python train.py --model="self-supervised audio encoder (BEST-RQ)" --dataset="telephone keypad tones over noise or synthetic speech" --train_examples=39062 --n_mels=40 --hop_length=160 --input="log_mel" --win_length=400 --codebook_size=256 --mask_prob=0.08 --arch="conformer" --norm="rmsnorm" --activation="relu" --mlp_ratio=3 --head_dim=32 --fused_qkv=false --qk_norm=false --inner_norm=false --moe="soft" --num_experts=16 --moe_every=2 --expert_mlp_ratio=1 --slots_per_expert=2 --shared_expert=false --subsampling=4 --layers=8 --width=256 --positions="conv" --kernel_size=31 --residual_init="scaled_by_depth" --optimizer="nadamw" --lr=0.0011 --beta1=0.9 --beta2=0.98 --eps=1e-10 --l1_shrink=0.01 --ema_decay=0.999 --steps=7600 --batch_size=64 --epochs=12.5 --lr_schedule="linear" --final_lr_fraction=0.05 --warmup_steps=760 --weight_decay=0.1
Rows from block 2, named by matrix and row number. Rows with one number belong to one neuron. Each number is 50 + 15 x the weight over its row's rms, rounded and kept within 0 to 99. All counts start at 0. After the name is the row's rms in percent of the matrix's.
# fc1: second MLP up (model.blocks.2.mlp.fc1.weight, 768x256), inputs 128-191
# fc2: second MLP down (model.blocks.2.mlp.fc2.weight, 256x768, transposed), outputs 128-191
fc1.713 091:49 54 63 23 47 55 53 42 29 52 51 71 51 53 47 53 45 52 08 19 33 59 48 51 45 38 77 60 63 51 30 27 08 50 35 59 51 35 42 51 51 47 51 93 52 49 49 59 98 54 53 47 41 52 47 45 49 51 47 46 64 49 82 54
fc2.713 041:53 73 41 50 55 41 51 45 53 49 50 50 53 33 72 63 39 40 14 49 51 07 64 61 38 53 68 72 65 49 52 48 63 51 35 52 71 41 40 49 38 39 52 43 58 46 47 32 59 37 60 49 61 40 71 66 87 43 61 47 57 42 51 13
fc1.714 128:63 36 33 44 42 50 73 50 50 48 52 83 50 50 56 50 43 59 52 51 11 41 44 23 45 16 63 61 52 51 46 64 52 27 71 41 57 47 59 51 57 38 45 36 34 53 47 45 39 34 76 47 49 51 47 50 50 53 59 70 54 50 26 54
fc2.714 180:42 60 53 47 49 52 51 07 39 72 49 85 49 30 49 30 75 36 47 51 63 64 68 51 51 42 51 56 64 36 44 56 63 50 50 59 54 48 70 59 51 49 58 40 42 70 53 50 50 63 50 57 53 48 46 41 53 51 45 51 55 09 99 39
fc1.715 108:73 43 51 53 49 30 51 38 38 76 63 52 70 52 47 50 50 76 50 20 51 46 52 47 32 49 42 46 52 33 53 64 65 50 62 56 27 43 57 56 50 41 37 50 44 54 86 71 49 44 20 20 24 28 85 49 57 46 41 98 32 43 56 50
fc2.715 110:97 51 61 47 53 67 70 53 48 59 34 48 55 45 50 48 54 66 22 64 74 55 47 43 47 98 46 75 62 48 45 36 87 73 51 47 52 43 30 31 55 44 79 46 60 49 28 67 49 42 47 14 16 52 10 30 45 31 57 48 50 51 62 47
fc1.716 092:37 41 65 48 41 52 48 41 46 57 51 64 34 59 28 11 50 80 41 50 45 55 51 50 46 41 50 59 50 58 80 51 53 40 48 52 50 47 79 66 50 53 50 50 64 70 63 50 50 47 50 47 32 00 47 39 49 19 42 52 50 43 55 50
fc2.716 048:52 50 56 51 52 50 01 49 36 00 50 50 58 53 56 51 50 51 70 44 49 51 15 49 50 50 49 51 51 48 50 51 50 60 51 49 45 50 49 72 13 39 49 50 43 50 49 50 51 51 33 51 50 51 16 51 48 51 57 50 72 49 50 47
fc1.717 087:48 37 51 64 58 14 50 49 51 52 47 79 25 68 55 48 50 52 50 31 17 65 74 50 44 52 51 38 62 50 50 76 44 19 57 56 45 44 36 89 50 72 54 49 55 67 51 50 50 21 36 40 49 24 50 50 55 00 56 50 50 51 52 27
fc2.717 018:60 84 49 41 51 49 50 51 37 50 69 57 39 53 56 45 52 51 42 47 47 51 40 83 49 74 69 50 44 41 52 43 58 70 50 00 27 54 76 52 49 54 54 57 41 48 51 50 52 50 41 06 51 58 38 43 50 27 61 49 66 52 46 50
fc1.718 115:50 48 58 50 39 18 61 68 51 95 45 72 45 47 32 52 41 55 56 51 61 75 49 49 50 53 28 43 46 48 49 70 25 50 66 44 38 52 46 38 51 49 34 53 12 86 59 58 44 48 56 48 58 66 45 30 50 37 45 50 58 46 50 53
fc2.718 125:77 34 57 45 30 88 50 77 51 59 43 50 46 39 50 56 22 48 06 50 55 51 44 29 50 78 37 57 58 50 86 51 50 29 47 57 46 32 55 48 52 49 70 54 44 82 49 53 21 02 38 40 43 52 43 50 49 43 43 50 39 56 77 46
fc1.719 109:56 34 51 33 45 29 37 29 47 61 57 69 60 49 75 41 57 56 55 67 52 27 45 49 46 71 47 62 45 28 56 51 52 99 45 50 39 41 49 65 48 47 40 78 34 46 46 45 25 56 47 57 54 12 42 48 36 48 30 48 52 48 49 53
fc2.719 119:67 50 53 16 07 62 58 41 93 48 31 61 61 22 46 55 59 48 37 48 51 66 09 56 46 49 73 66 31 61 51 22 45 74 41 38 50 53 42 54 57 50 64 53 72 46 62 35 46 79 61 46 48 34 39 49 57 53 38 50 59 65 51 90
fc1.720 102:43 50 52 52 50 43 52 42 35 51 40 50 56 70 49 06 45 48 44 70 33 57 50 50 39 59 38 51 50 41 38 52 47 72 49 56 38 61 46 50 65 85 46 81 24 53 45 74 48 22 86 72 50 35 35 36 59 37 32 75 47 49 65 48
fc2.720 093:54 53 52 42 30 44 45 76 53 51 47 55 47 68 43 88 65 41 60 49 50 60 49 55 44 78 55 48 47 55 77 28 24 59 54 55 45 39 41 52 62 63 54 99 53 13 53 66 32 48 53 38 57 42 51 61 46 17 99 43 60 61 54 49
fc1.721 108:55 48 28 49 09 50 68 49 50 46 39 45 62 43 18 52 52 65 47 44 51 47 33 49 50 50 52 90 51 64 60 69 54 50 50 45 82 12 50 56 79 44 49 77 34 46 41 48 46 19 62 52 66 43 49 59 48 53 48 55 44 45 49 42
fc2.721 116:51 57 71 54 51 50 42 45 52 29 52 45 43 88 75 36 50 46 97 59 50 30 51 52 52 38 52 63 22 50 47 59 61 49 56 64 41 56 44 44 55 53 53 56 64 45 55 50 40 56 57 39 56 53 33 54 69 51 27 54 49 59 57 72
fc1.722 094:49 16 48 37 35 32 45 23 40 53 47 45 45 44 52 31 46 35 44 84 51 47 35 00 50 31 47 46 33 58 92 58 00 34 50 42 13 50 49 36 72 53 44 61 31 65 61 25 48 49 50 51 51 17 50 48 50 54 44 70 56 32 44 47
fc2.722 080:41 83 56 14 51 48 22 56 39 35 41 50 63 54 61 69 67 56 44 37 49 49 39 47 49 58 53 55 39 34 44 77 36 63 44 49 75 78 49 00 49 60 80 10 53 52 23 51 53 59 44 47 44 57 69 48 34 50 58 26 58 53 64 27
fc1.723 106:36 63 30 51 44 49 55 00 54 80 54 51 18 49 57 45 38 48 48 50 07 59 47 32 51 54 49 41 67 81 69 51 50 49 55 33 63 47 52 71 72 25 42 71 49 72 53 76 37 51 39 49 58 42 35 40 51 35 60 47 33 37 82 67
fc2.723 111:57 36 49 86 61 54 52 52 40 59 26 18 52 47 64 21 43 45 55 56 46 62 48 47 46 28 29 43 52 72 69 56 00 57 57 47 72 43 21 71 47 50 25 47 33 48 72 26 20 42 43 43 67 74 63 71 44 57 50 57 34 49 48 61
fc1.724 116:48 53 52 49 44 49 41 50 52 44 85 58 57 43 20 53 44 59 52 34 50 49 76 50 42 66 68 49 56 55 47 54 59 59 48 49 43 60 59 69 77 48 55 54 77 50 47 72 69 59 49 12 47 39 85 49 79 51 61 63 63 20 50 45
fc2.724 146:63 39 45 46 65 30 75 64 49 47 18 84 46 04 47 46 44 31 46 51 66 43 45 47 51 71 48 49 57 36 99 57 42 40 54 50 31 41 62 50 50 43 56 47 30 32 58 51 60 31 51 57 51 48 54 54 36 45 56 66 11 46 48 40
fc1.725 095:96 42 65 60 31 67 66 48 43 47 35 79 49 27 33 51 59 46 30 56 20 95 52 10 56 54 35 51 50 52 73 52 50 34 49 33 42 56 84 56 52 47 63 53 44 51 83 63 80 83 30 36 48 29 50 45 48 37 43 50 49 44 50 39
fc2.725 082:56 14 10 36 12 68 21 41 51 54 43 51 21 82 33 26 30 52 28 57 51 55 54 50 53 54 49 37 58 46 18 46 44 49 28 51 27 01 89 26 55 46 57 41 27 54 50 81 11 29 60 57 29 48 34 46 68 54 60 57 49 56 66 84
fc1.726 098:43 55 46 52 28 19 50 53 56 42 49 58 52 78 50 40 64 49 38 50 48 42 57 52 67 67 50 49 50 50 63 43 50 48 64 25 40 48 53 51 50 46 57 49 45 33 63 50 54 49 23 52 48 07 51 50 56 54 55 56 28 31 51 50
fc2.726 104:50 51 69 45 54 39 86 48 58 39 51 55 49 44 51 55 52 46 58 54 47 45 33 49 55 79 50 99 34 59 51 49 94 60 40 40 52 46 29 07 33 47 49 51 64 34 54 52 29 52 63 55 12 60 45 37 51 45 50 32 47 52 13 46
fc1.727 080:62 44 54 50 27 29 32 47 50 59 41 57 50 34 00 09 39 51 50 50 40 57 50 36 49 60 41 38 45 51 51 50 35 21 57 49 56 48 50 51 56 50 50 46 43 50 50 50 51 62 51 41 46 56 50 54 81 50 48 84 53 50 99 49
fc2.727 023:51 49 52 34 54 45 51 52 54 38 48 41 58 46 74 38 47 54 44 99 50 53 44 50 62 46 49 54 48 68 61 43 29 46 54 48 46 52 45 51 52 49 52 45 51 46 53 51 26 56 64 50 13 55 52 52 50 54 42 46 47 49 49 47
fc1.728 081:50 50 28 45 50 50 51 47 43 53 53 30 52 84 41 00 44 76 50 63 43 69 36 46 45 39 50 49 50 47 56 41 48 50 67 47 52 45 54 53 51 22 48 86 54 48 62 92 51 46 39 62 76 22 56 44 50 50 39 60 90 49 65 47
fc2.728 046:35 55 55 56 74 46 95 23 37 51 67 52 02 54 63 99 73 44 50 70 30 53 58 50 48 59 52 53 50 63 57 55 51 65 50 32 76 49 52 51 50 44 24 39 68 51 74 51 56 43 48 48 39 61 58 37 48 34 59 54 60 42 42 25
fc1.729 085:55 37 51 65 33 51 50 49 48 50 48 50 50 61 43 49 48 81 50 62 38 63 52 50 49 31 22 79 50 15 70 50 47 36 37 50 42 50 52 64 54 40 50 48 52 51 43 65 65 26 50 36 09 13 50 50 54 46 00 50 65 52 55 36
fc2.729 033:51 51 45 50 51 70 55 57 49 50 68 54 47 49 51 47 50 52 51 58 51 50 30 51 50 48 94 53 52 54 50 00 50 53 51 50 44 51 61 50 53 45 50 48 49 50 51 52 17 54 52 53 50 54 00 50 45 63 65 58 46 51 55 52
fc1.730 083:42 49 50 80 35 46 49 49 40 41 50 50 51 65 50 50 44 47 08 50 48 59 50 53 71 51 18 50 50 49 56 47 43 39 49 50 40 28 55 67 63 59 50 50 38 51 50 53 51 14 32 46 50 60 43 07 50 41 49 52 62 66 57 62
fc2.730 019:72 00 50 52 53 58 45 43 45 50 51 55 43 52 46 51 49 50 00 99 49 81 45 50 49 81 40 49 43 50 41 39 99 50 50 64 54 50 60 50 49 53 54 44 57 49 50 53 50 49 57 50 55 51 42 48 49 46 46 41 50 51 54 59
fc1.731 074:51 50 49 49 38 58 50 50 48 57 29 71 29 49 50 50 51 65 53 06 51 99 25 50 27 80 50 51 64 61 99 87 47 49 50 80 51 49 48 56 65 50 54 50 50 50 49 78 52 52 50 39 17 09 49 50 90 49 51 50 61 54 78 49
fc2.731 010:41 52 49 50 52 71 63 46 23 74 49 68 54 44 47 69 44 47 53 46 44 68 43 51 56 69 44 50 41 51 49 58 51 59 51 50 61 31 52 52 31 42 44 52 49 42 58 65 41 58 58 48 23 51 24 48 42 48 27 59 67 42 57 32
fc1.732 110:62 17 56 35 30 49 50 29 48 46 61 84 42 44 54 46 40 61 53 50 36 50 33 44 00 51 46 51 50 52 51 61 54 50 31 74 43 58 51 71 61 25 70 54 37 43 47 51 22 50 80 56 35 41 46 48 56 63 38 43 16 61 46 70
fc2.732 145:48 50 71 32 62 43 55 58 00 43 36 87 54 45 47 51 89 50 54 79 44 62 54 54 42 88 56 83 44 25 42 49 46 51 51 57 48 27 65 66 50 51 68 37 39 56 38 50 43 44 50 51 32 49 25 21 52 39 54 52 59 43 99 29
fc1.733 115:50 52 38 65 50 10 73 51 38 49 48 51 64 65 42 45 46 42 55 40 51 48 39 58 57 46 49 53 66 56 49 52 38 60 49 51 50 36 72 67 41 48 54 48 47 73 47 59 54 31 79 49 21 50 39 55 50 06 50 81 39 49 78 49
fc2.733 135:06 50 26 48 49 48 61 22 44 55 78 69 52 19 51 47 55 70 46 39 14 32 53 72 40 68 58 51 47 70 07 32 45 62 48 38 69 69 45 64 69 51 45 37 67 39 48 48 49 45 47 50 48 46 49 51 37 42 56 49 49 34 77 33
fc1.734 093:56 34 75 50 36 46 50 44 48 52 44 58 51 52 58 47 50 51 64 64 19 49 57 49 36 52 16 53 54 59 70 75 26 40 50 58 39 48 54 75 71 49 56 66 49 92 51 51 50 51 71 50 06 32 27 42 89 20 48 70 50 50 79 20
fc2.734 080:54 48 24 36 34 48 05 65 51 43 20 30 73 96 48 31 51 84 99 60 48 76 48 51 50 42 58 74 44 49 53 34 39 52 45 41 49 51 27 50 63 38 51 46 49 57 34 51 49 53 53 18 53 56 57 66 53 51 50 25 63 27 40 57
fc1.735 091:44 42 47 51 43 58 52 45 20 60 32 55 52 43 46 34 36 52 45 54 36 70 58 17 34 23 50 50 65 41 43 54 37 48 52 35 77 34 69 68 55 51 49 72 50 90 51 56 53 70 68 43 48 52 53 39 48 00 46 86 62 42 50 42
fc2.735 073:48 39 34 44 35 53 71 50 50 32 39 49 84 39 03 50 45 93 46 37 57 46 44 55 50 38 48 55 54 66 49 80 61 30 50 49 60 34 51 79 51 75 53 49 51 56 45 54 68 62 47 17 51 54 51 40 56 59 35 29 43 50 48 10
fc1.736 099:56 51 58 63 44 50 49 56 49 57 34 50 69 70 52 52 62 63 54 58 52 50 78 41 09 63 40 31 61 47 54 54 58 44 29 19 47 39 35 20 58 40 56 45 46 61 57 63 53 52 39 43 42 46 30 50 72 32 34 49 54 67 60 54
fc2.736 105:48 49 53 63 50 52 54 14 56 78 29 14 42 72 31 40 30 49 64 48 53 53 37 14 65 46 47 51 72 61 40 80 50 51 52 43 65 22 50 37 33 34 36 62 69 68 50 55 40 58 54 61 51 34 02 51 37 62 48 58 64 43 48 62
fc1.737 086:64 30 46 56 43 45 46 21 50 50 86 53 52 60 35 46 22 73 44 19 59 49 56 50 47 41 36 70 48 43 33 49 15 42 36 59 33 46 50 42 56 41 52 58 59 18 49 53 46 23 50 48 43 57 63 46 52 06 49 47 63 46 56 30
fc2.737 052:39 46 78 54 83 60 29 42 49 34 53 50 45 63 51 58 54 40 51 42 42 61 49 48 51 36 43 45 38 84 75 34 65 61 39 43 44 46 25 34 62 45 56 45 47 55 36 57 37 51 44 36 55 68 40 50 43 51 52 44 54 48 49 45
fc1.738 078:50 25 50 39 44 50 49 50 48 39 14 66 50 53 36 44 51 50 44 71 48 50 50 50 65 49 49 43 40 51 50 51 49 50 48 95 50 48 50 50 50 50 49 50 48 90 47 54 50 32 50 02 30 50 92 50 50 50 60 50 52 09 52 36
fc2.738 014:58 61 39 77 61 61 52 52 54 59 45 47 73 42 44 40 49 38 69 56 46 68 49 52 46 40 32 59 51 61 45 59 31 62 71 98 66 54 41 63 56 44 44 44 99 58 48 13 50 39 88 47 71 90 51 55 48 50 43 59 48 46 53 61
fc1.739 078:51 50 59 30 34 48 44 50 19 68 51 73 50 51 49 46 50 64 50 09 51 66 50 39 05 50 52 50 50 35 49 53 00 46 48 61 50 49 78 52 53 36 42 50 38 58 49 66 75 49 61 50 50 49 34 50 50 49 58 21 51 49 50 25
fc2.739 021:35 36 50 59 61 49 45 51 60 47 42 51 54 52 50 58 51 32 50 49 50 48 48 51 51 51 47 49 50 57 49 50 37 39 51 48 42 43 14 49 51 50 50 95 51 44 53 52 35 49 55 57 48 52 77 35 47 47 79 46 32 51 64 48
fc1.740 126:49 25 31 39 31 50 45 55 33 52 43 46 59 55 29 51 50 52 63 51 47 64 46 64 43 41 57 98 27 55 54 80 49 43 45 38 49 43 57 70 69 50 47 54 47 53 51 61 85 42 22 85 46 42 61 69 36 53 45 74 46 75 49 50
fc2.740 182:47 53 79 52 58 58 66 48 51 49 24 50 53 50 66 50 54 42 37 64 69 68 61 51 40 62 42 36 54 46 60 27 49 54 53 50 24 62 48 34 50 52 80 55 50 66 49 63 20 49 62 44 36 59 55 27 60 50 40 35 24 46 63 70
fc1.741 091:51 47 55 32 16 32 67 52 23 71 29 49 51 54 52 50 53 49 49 21 42 49 51 45 51 54 50 58 76 79 66 49 44 15 49 56 29 44 70 48 49 51 52 50 51 50 49 78 67 28 57 46 41 48 52 49 52 28 28 49 48 27 49 48
fc2.741 051:53 53 54 54 89 42 46 64 54 48 52 33 52 10 46 53 38 44 45 58 48 55 34 46 51 25 58 49 38 48 54 35 44 55 53 55 47 58 49 54 53 48 44 52 61 53 53 73 99 47 49 53 48 53 93 36 53 42 31 48 47 53 48 67
fc1.742 091:48 50 51 48 50 50 68 50 50 52 53 30 50 55 33 35 49 49 52 51 48 49 53 43 49 49 54 53 57 52 50 56 55 36 51 52 49 35 48 60 81 69 50 77 57 50 47 63 50 60 28 20 38 32 72 46 73 38 18 81 58 37 54 41
fc2.742 075:54 46 48 49 49 56 44 58 55 49 59 08 35 73 42 35 30 35 61 62 52 25 65 46 62 54 50 47 63 45 40 61 46 29 48 49 39 06 52 53 37 52 52 48 48 63 27 66 47 43 86 76 37 27 19 46 66 60 22 13 49 57 71 48
fc1.743 095:49 51 45 38 47 57 45 54 52 63 59 55 41 49 39 45 46 76 43 46 20 83 39 20 00 50 51 46 67 57 49 38 38 52 52 49 65 58 52 54 44 48 49 58 56 62 42 38 73 48 49 44 51 51 41 12 98 42 39 54 50 35 32 52
fc2.743 088:60 62 48 45 36 71 37 25 43 22 49 52 17 42 60 31 32 56 43 52 58 34 53 37 54 59 31 51 57 39 34 73 75 63 20 45 49 50 53 49 66 72 53 53 20 45 47 51 49 30 45 43 50 67 54 63 47 44 10 54 35 77 72 21
fc1.744 106:31 45 47 46 49 60 47 53 47 53 54 66 44 62 74 49 56 64 62 51 27 66 39 48 23 56 58 51 70 41 49 69 51 57 51 46 56 47 93 59 66 48 48 89 34 56 39 50 50 40 66 43 38 50 41 60 61 49 30 50 59 47 58 30
fc2.744 106:64 56 47 43 52 57 99 05 42 52 36 59 23 45 50 45 67 57 05 57 72 54 50 57 39 45 21 78 47 59 52 39 50 51 20 49 48 88 40 38 76 44 53 51 56 28 50 42 55 72 54 50 65 58 28 54 44 52 40 47 50 49 51 23
fc1.745 099:41 48 35 25 50 39 05 55 24 69 48 50 50 55 47 47 50 71 48 49 45 53 50 45 45 53 49 55 29 29 73 50 50 60 67 70 49 58 78 53 53 51 50 50 50 51 51 59 46 49 52 51 47 51 47 48 52 48 49 52 52 48 53 25
fc2.745 051:56 53 50 50 54 52 60 41 38 48 46 43 51 08 59 64 53 41 49 58 65 46 32 24 54 56 61 51 47 11 72 58 47 47 55 54 44 68 60 32 50 73 52 48 50 66 62 42 99 54 62 51 55 46 48 46 62 53 52 37 61 54 42 64
fc1.746 085:35 40 75 49 32 31 68 39 41 74 49 52 47 40 49 50 43 60 16 51 34 50 50 17 50 17 45 86 50 46 47 41 03 12 48 37 80 49 52 59 51 44 81 50 49 52 50 77 39 54 49 49 47 50 33 50 50 26 22 47 53 50 45 50
fc2.746 032:48 52 44 47 52 38 56 52 99 49 52 36 58 68 64 52 45 31 17 46 99 49 53 51 51 54 54 44 50 42 87 62 45 51 62 54 52 48 45 45 43 51 44 51 50 54 51 56 51 50 49 47 48 54 39 37 37 47 52 47 84 50 47 39
fc1.747 077:36 24 99 56 50 41 52 34 50 50 50 66 40 50 39 32 32 50 77 54 51 50 47 15 43 50 50 40 68 50 50 71 50 50 22 78 51 45 52 59 50 41 50 64 50 50 43 50 50 42 50 29 54 53 50 50 50 40 40 75 50 50 50 38
fc2.747 014:52 97 50 52 51 49 49 48 52 50 48 49 43 72 84 47 68 48 52 51 50 12 53 54 53 47 51 46 52 49 18 51 51 50 84 52 48 52 55 47 50 64 50 47 53 52 52 47 52 50 53 55 50 50 49 00 55 52 47 54 54 49 47 52
fc1.748 082:22 26 33 47 42 50 74 32 48 50 50 50 39 50 50 50 51 50 50 49 44 53 50 36 37 50 51 96 50 69 58 46 48 69 51 34 44 50 80 69 58 47 36 53 51 51 34 57 48 20 74 47 50 55 36 15 73 35 42 64 91 35 60 57
fc2.748 028:50 26 51 50 53 50 28 39 49 49 50 50 38 52 54 53 50 54 50 54 52 52 47 55 47 50 50 50 50 76 51 56 50 48 34 46 48 00 53 50 50 50 49 50 47 50 66 51 44 47 33 60 58 49 39 52 48 51 49 09 53 46 92 50
fc1.749 119:54 00 35 73 42 23 49 32 47 22 49 51 64 57 50 42 21 53 31 49 47 82 69 52 32 59 51 48 55 50 51 59 34 36 46 33 50 54 69 48 81 38 43 00 41 55 45 71 34 78 50 53 67 46 76 46 50 54 37 48 47 44 69 52
fc2.749 125:44 57 45 45 48 46 51 39 51 54 85 45 60 41 52 51 83 61 68 51 60 57 25 32 39 51 50 61 48 45 62 66 62 45 68 32 60 51 32 27 43 47 44 78 62 31 43 48 51 51 26 31 51 55 49 75 44 60 79 63 50 50 45 51
fc1.750 114:78 42 53 34 45 53 50 62 46 67 57 49 77 74 49 64 50 93 58 36 27 66 58 24 37 22 31 34 46 48 72 45 22 40 33 45 55 43 64 64 27 59 61 27 80 49 77 53 56 77 20 50 53 20 59 53 57 49 52 39 49 29 55 46
fc2.750 138:52 36 48 52 50 29 57 49 74 51 56 40 71 49 50 82 30 50 38 45 58 21 18 44 70 09 50 68 53 50 61 47 51 74 26 52 47 07 34 62 20 35 26 44 56 92 58 52 50 61 31 90 74 43 41 49 41 65 40 44 48 59 75 53
fc1.751 127:47 41 36 46 51 50 42 05 49 49 85 59 59 51 53 56 51 66 48 58 55 50 49 39 00 63 55 70 46 53 67 82 50 55 26 47 52 39 50 64 71 57 50 50 54 60 73 44 67 58 49 51 54 47 60 20 38 53 21 63 68 51 43 66
fc2.751 210:67 33 43 51 50 48 50 44 80 51 14 53 74 48 50 44 42 65 54 45 70 73 33 38 47 53 47 42 58 76 63 66 33 70 39 51 57 60 44 60 51 60 48 48 42 13 53 36 41 52 66 47 35 58 51 47 47 79 42 46 14 59 49 83
fc1.752 116:51 35 34 33 25 11 49 52 48 50 31 58 36 53 19 60 64 68 48 48 53 10 55 50 48 54 46 66 49 46 45 60 49 50 57 28 18 14 73 50 52 54 61 46 46 50 50 54 49 39 54 49 80 13 49 79 49 51 51 49 52 49 41 62
fc2.752 122:44 40 47 26 65 41 51 54 57 61 51 48 52 31 64 50 53 71 60 58 49 69 16 49 61 51 49 43 49 73 59 55 44 50 57 59 49 99 51 62 49 21 41 51 50 61 83 64 55 67 51 45 24 51 55 45 36 67 45 47 08 41 50 65
fc1.753 095:50 21 51 49 49 29 89 33 51 52 59 46 51 50 48 00 45 63 13 69 29 48 51 27 40 39 49 54 49 53 64 88 31 50 27 54 52 48 57 66 81 37 46 29 52 49 49 54 38 55 46 46 41 44 52 39 47 17 31 50 50 77 57 20
fc2.753 070:51 52 51 52 63 59 34 26 30 04 30 95 79 63 51 50 54 50 52 53 57 47 53 54 51 40 48 41 46 38 51 49 84 55 20 20 43 40 52 44 44 52 76 51 42 58 60 38 58 98 52 39 79 59 60 54 35 58 61 12 86 44 36 58
fc1.754 115:59 50 23 37 41 34 54 43 50 53 71 68 61 63 09 68 53 82 55 49 49 63 58 32 34 50 46 92 68 43 50 70 45 53 31 67 54 48 47 51 59 43 69 69 50 16 68 23 50 79 39 48 53 42 59 42 73 37 48 41 38 40 45 58
fc2.754 158:49 36 39 26 36 61 35 50 87 56 55 29 47 69 46 48 49 77 51 15 54 46 40 43 43 13 47 42 54 51 50 50 41 44 53 51 51 34 50 57 38 55 37 66 71 28 53 42 49 45 55 55 49 49 56 78 42 51 49 65 48 48 60 84
fc1.755 090:50 45 55 33 48 44 53 44 28 51 47 73 66 50 37 27 50 46 37 50 48 51 48 34 07 49 35 76 61 51 53 51 30 65 57 34 50 33 74 59 52 57 47 50 36 42 49 50 52 70 47 04 41 44 33 23 38 21 49 50 54 15 55 35
fc2.755 046:51 19 33 51 51 44 49 45 26 44 51 22 58 49 45 50 46 35 82 84 44 48 51 33 46 45 34 54 56 76 51 49 21 44 57 55 49 22 24 59 49 48 60 60 55 60 49 68 43 71 54 42 43 47 44 47 54 52 42 49 22 49 76 60
fc1.756 108:48 48 50 49 48 29 56 58 37 53 76 56 44 46 42 20 53 25 46 36 49 50 76 50 49 59 29 40 51 43 61 77 35 39 47 51 34 42 45 46 54 08 56 43 55 51 63 51 46 58 50 32 54 49 54 83 31 53 52 48 55 36 98 50
fc2.756 110:34 55 50 51 61 47 89 38 67 50 55 31 48 35 51 49 55 57 68 52 58 39 57 52 55 46 49 81 51 68 55 52 40 51 44 36 48 44 51 16 44 39 30 49 93 48 01 65 52 51 52 54 55 49 27 48 20 52 74 22 50 42 55 45
fc1.757 107:55 50 72 27 49 49 79 95 24 51 29 63 51 32 43 50 53 93 39 56 39 50 55 51 50 48 51 54 61 51 42 49 70 50 66 43 43 32 60 48 58 62 62 61 28 82 50 54 50 51 49 50 33 46 48 74 60 00 54 50 34 45 56 50
fc2.757 091:74 50 21 51 49 61 41 00 50 54 53 77 68 56 39 43 38 53 53 49 50 47 48 41 65 46 27 33 39 69 54 31 35 53 52 51 21 54 51 83 43 24 51 52 50 56 65 43 31 76 38 56 56 40 46 62 39 49 19 19 57 69 36 69
fc1.758 105:41 30 55 44 41 54 58 51 10 82 49 66 17 88 49 50 57 50 51 29 59 67 49 45 40 77 50 50 43 49 40 49 43 51 50 32 58 50 48 50 51 31 58 76 43 84 46 52 44 24 52 48 42 33 52 48 56 49 59 66 48 46 50 44
fc2.758 153:50 54 43 60 47 99 95 46 34 51 43 59 30 57 47 46 57 72 52 52 43 52 60 73 53 48 28 69 48 61 39 49 54 35 32 18 54 46 50 51 50 27 50 53 75 49 61 55 50 38 42 50 63 54 19 51 50 56 49 46 47 32 51 49
fc1.759 090:27 44 50 34 46 54 48 52 36 53 99 50 33 68 42 57 53 51 37 62 33 70 48 41 26 60 50 51 53 54 65 50 00 49 74 49 50 48 64 40 50 58 53 47 50 75 52 50 61 29 29 49 51 21 38 00 51 53 35 53 51 49 80 49
fc2.759 028:52 53 71 50 67 46 46 34 54 44 73 42 20 55 49 11 54 49 23 52 49 52 52 58 50 49 56 50 52 63 41 50 54 54 34 93 83 50 32 25 61 51 52 50 76 55 50 66 45 48 47 44 57 44 50 35 53 44 32 32 38 57 49 59
fc1.760 106:51 35 41 50 50 41 46 62 48 48 42 52 77 60 53 51 40 39 79 44 53 57 31 44 25 56 50 55 54 83 69 54 49 49 73 49 37 53 17 53 50 53 67 48 49 54 52 66 55 48 99 09 28 55 99 50 44 51 49 80 48 50 39 53
fc2.760 111:88 60 51 47 45 48 47 53 60 11 53 50 44 37 49 40 45 45 78 58 73 40 61 21 62 52 54 59 42 58 63 42 46 44 56 47 08 56 61 96 52 47 55 52 49 60 70 64 45 46 46 40 38 49 55 78 45 63 46 37 47 64 35 62
fc1.761 107:51 42 41 26 50 33 49 43 35 71 43 55 67 45 50 50 59 56 58 77 63 50 52 46 18 49 51 54 48 48 62 67 50 85 46 00 67 52 55 50 50 54 49 50 51 50 47 79 20 58 45 11 35 33 58 32 57 43 53 52 43 55 51 56
fc2.761 098:56 51 46 68 23 76 56 47 49 51 48 51 77 36 48 53 57 35 23 66 83 59 61 53 35 70 43 62 48 49 40 21 58 66 44 40 41 41 41 77 90 46 48 43 18 50 80 49 30 43 54 42 44 47 51 53 72 49 52 49 38 34 39 54
fc1.762 101:48 50 64 40 51 51 52 23 51 58 55 49 51 51 30 42 51 62 45 66 00 54 57 50 49 51 42 70 49 50 72 58 52 35 50 56 52 18 50 49 65 48 56 64 23 41 59 62 70 47 49 50 46 43 38 54 46 51 46 51 58 65 72 31
fc2.762 139:60 58 72 71 80 46 51 29 14 42 50 63 47 49 46 26 48 48 56 51 38 50 77 50 35 33 50 59 32 59 53 42 61 45 53 35 61 35 12 41 99 49 64 39 50 32 77 47 42 49 33 43 50 58 64 54 91 53 62 49 58 80 24 32
fc1.763 109:44 50 36 50 58 42 51 50 22 50 49 53 51 73 58 27 33 39 31 38 20 68 52 53 48 75 42 51 63 55 40 33 42 32 54 66 46 48 54 58 51 47 42 75 37 56 48 58 52 42 62 47 33 51 26 37 61 49 25 51 48 49 56 16
fc2.763 121:81 46 78 45 58 71 47 74 47 51 51 36 49 53 45 55 50 52 40 51 38 56 24 49 47 53 56 66 51 55 51 44 59 59 57 57 18 52 45 59 51 52 52 70 41 31 47 63 41 53 58 46 34 51 47 39 49 31 57 54 09 58 53 63